A small spectrogram enhancement model, trained from scratch: norm instancenorm, 12400 steps.
Rows from block 6 of a small spectrogram enhancement model, named by matrix and row number. Rows with one number belong to one channel. Each number is 500 + 25 x the weight over its row's rms, rounded and kept within 0 to 999. All counts start at 0. Numbers have three digits each.
After each channel's rows are labels from the 100 clips, of 14976, where the channel reaches its highest value: "band" is the frequency band that holds the peak; "responds to" is what is common among them. Only what is clearly more common there than usual is listed. The data: telephone keypad tones over noise or synthetic speech. In brackets: how many of the 100.
# convs0: first 3x3 conv (model.decb.0.0.convs.0.weight, 96x192x3x3, each kernel summed), inputs 48-95
# convs1: second 3x3 conv (model.decb.0.0.convs.1.weight, 96x96x3x3, transposed, each kernel summed), outputs 48-95

convs0.40:511481506482503494534476520497502496500488511468447502529525478474491480515489472477494497534488506519494476502487472497501532508514493466490503
convs1.40:509452518433528518510508474488506513475483507452515522480479493523498473464538538486478478465495537480473523487517492504495466520492526509497470
band: 1000 to 2000 Hz (58); 500 to 1000 Hz (40)
responds to: speech (95); mains hum (42)

convs0.46:525501517495506477458549528476503447508506524561453494507503489521503502507500457500501507516502505502517504491510462496505481459475500520505509
convs1.46:525488487481493491498540510514535507523491501488489485473509463518466480443501513512524502533508506560507489465478520517509475491553497520462475
band: 500 to 1000 Hz (99)
responds to: rumble (57)

convs0.51:468443502454473514485491483497492493443434509496517495488501498510451439524498498501439444496449519512473440492507524462461495495490451490451464
convs1.51:487528492463535522496433514513453549478506526522497482478505540530542493496539493528490531510490474518539501489466471460500512480486493497538521
band: 4000 to 8000 Hz (80)
responds to: white noise (81); clipping (38)

convs0.63:492492521491479513478535540474488494492495519535535492499482543479492504503450527499501516490518514539501496499512506493483544499519510455497478
convs1.63:509486496508511503502474505534494507470526501521510480477515486500498439485532495539533465552489518499496495499532511478505465488524529521457452
band: 1000 to 2000 Hz (62); 0 to 250 Hz (31)
responds to: reverberation (61)

convs0.58:482504475501475508487498472499482493477488523425506502501508499475506502494488511502481478517499550534518504502527537507472515497515476486484467
convs1.58:466528514552515526493505540537488498477518501494519498461462533507536494520520481534466504478465494454510468463461476510520461514485503509469503
band: 4000 to 8000 Hz (90)
responds to: pink noise (81); clipping (27)

convs0.4:475490517490517497429538553499495503492492503569545500492482515512509482481465509502482495467472497525526490494499513517504494487499499504519511
convs1.4:489496520484481475494457476448454507536506496496506507502523482508494539533481498518492533510513446537514501502470508497513489467525484470519513
band: 0 to 250 Hz (88)
responds to: thin (high-pass) (77); pink noise (37)

convs0.57:490482505474483507468494519468509477497502472529405482489509467482502480505486452486483485532477487512475487476462466519495500500504489521509497
convs1.57:500483417537511518494459477509521487510502499525502450495480483495499450490505496528484495477536507524538489493515487472547475552531482516497464
band: 500 to 1000 Hz (71)
responds to: mains hum (81); speech (65)

convs0.12:494497488496489500462481488474484506500497459506503461482504457500489502493520471478499501502505440420531495475457494484503448502433503466496506
convs1.12:489502470556495518494527526498542485529479492496486504489526516490511474494488518524528482489481501542473530502528525536534509510527500536479464
band: 4000 to 8000 Hz (73)
responds to: white noise (64); quiet level (64)

convs0.47:526515469519506486488504490496489499499500527483420533503516509457515509451473499537501500486494508519517513529502514518494495512518500501499494
convs1.47:473506492495508520515500509489450506497501508490490526487470489512502526508513510538489493512493464454497515420462458483505471496472492468498518
band: 4000 to 8000 Hz (100)
responds to: white noise (59)

convs0.19:504502496505497492496467479473500496510503496484438511494527521469505499488462492522492495491493500504510507506468528494517472515507501464500521
convs1.19:511496475486516513516489473505436523535493537524484470498484503496500561477506480474490508514510480474500518500480467458468499487469487448501533
band: 0 to 250 Hz (60)
responds to: white noise (85); thin (high-pass) (51)

convs0.59:495479469473487497503523509486485490469478499498519523520512506506473485492534517487477479489488509501556472526508494480466515511516481495482463
convs1.59:508510525547536520510524449468490510527508527495485515456461485512532494535519482550534495480449516486492510482489526523512477513472528505488508
band: 2000 to 4000 Hz (56)
responds to: speech (79); mains hum (46)

convs0.61:496511484514496502519508500523480519501498537487481514516522491506493510503496483497512511463510483494551502517525433494493482499508514512493483
convs1.61:517529473468498509488482489534505503497487509519491518500459496486474482516514484498498483500508522477485455498474504520490534524445529482523481
band: 500 to 1000 Hz (71)
responds to: speech (77); rumble (41)

convs0.66:499516483510497487485499493480470505503509496460472516501470515489507513500470505506483487480500429492521509511492486497491490515546496490498490
convs1.66:506531472511539494492532477512490527472505528497501502505468506542521520465525482493481449476535466452479514468469467487500542527470501454496469
band: 500 to 1000 Hz (100)
responds to: rumble (49)

convs0.26:521496468500548477458490514510483516496496448544462507501475490488518488488467477505485490489481478483552494501457492533516460490490497520518534
convs1.26:470495503511480463518534499441454508540496484462504469507526496519466488483478525493511506512492441534493504500508530481465495504523468487490526
band: 250 to 500 Hz (95)
responds to: thin (high-pass) (31)

convs0.68:523481501489511504519418433478517516487489491451503519498515512475481487468507519512483473488491467477522484514484483476485474508524480523484484
convs1.68:499506509482496486517516484514473513506520488455540489519482502513518480509511536528460488441458498478518471487492482494494461487480507503497540
band: 0 to 250 Hz (99)
responds to: white noise (59)

convs0.14:514506488507511466521458467471513492506509465500469495474553495477509507469537497521488480514504472476485512492445503500519468517485487518507519
convs1.14:505493461487493471530502463476444492535460489494526468532527517502521519483483495485519523455509477497473519519468485472499485491497481492506562
band: 0 to 250 Hz (62)
responds to: thin (high-pass) (61); speech (61)

convs0.88:505502466494544484451459480508476498489489460465484499515504465452507494467470524488482482513482491485523495506467472510493496517476491507494499
convs1.88:505499507514478504492521519505513466537497469464505544506476491478495501502494537488470427463475560475504507482499491513518524531492488506487459
band: 250 to 500 Hz (99)
responds to: mains hum (63)

convs0.65:524473527476449466460528479471530478473470534555512504471498523521468479497503498521471483489493516471545472489501505464488472481502487516472489
convs1.65:527547483482525516519485492495462500493500523500502550489466523518537490466525536505458524486485475531496490513450500542459481534485479501511549
band: 4000 to 8000 Hz (58); 0 to 250 Hz (36)
responds to: white noise (61); clipping (35); thin (high-pass) (32)

convs0.92:497510489506498499504513522519482495503501509497482524520488516501509500495481486510511513469490482510494501520508454522497502476521513515513496
convs1.92:496506484513474475458471506533528481441503481502474516488453493464472498497479493486532474503503535523544495476492512516506507488491537521525458
band: 250 to 500 Hz (99)
responds to: speech (72); pink noise (58)

convs0.67:512498508499504491524504502511521489507503502504498507501505493503506488485500501503514502468479481499489505502507466510500494464489496510502494
convs1.67:501463463483469479484501525501509465481475462479479510536520476466466519488474533492517465476483547523481528480511503499508527486510473504454473
band: 1000 to 2000 Hz (89)
responds to: mains hum (54)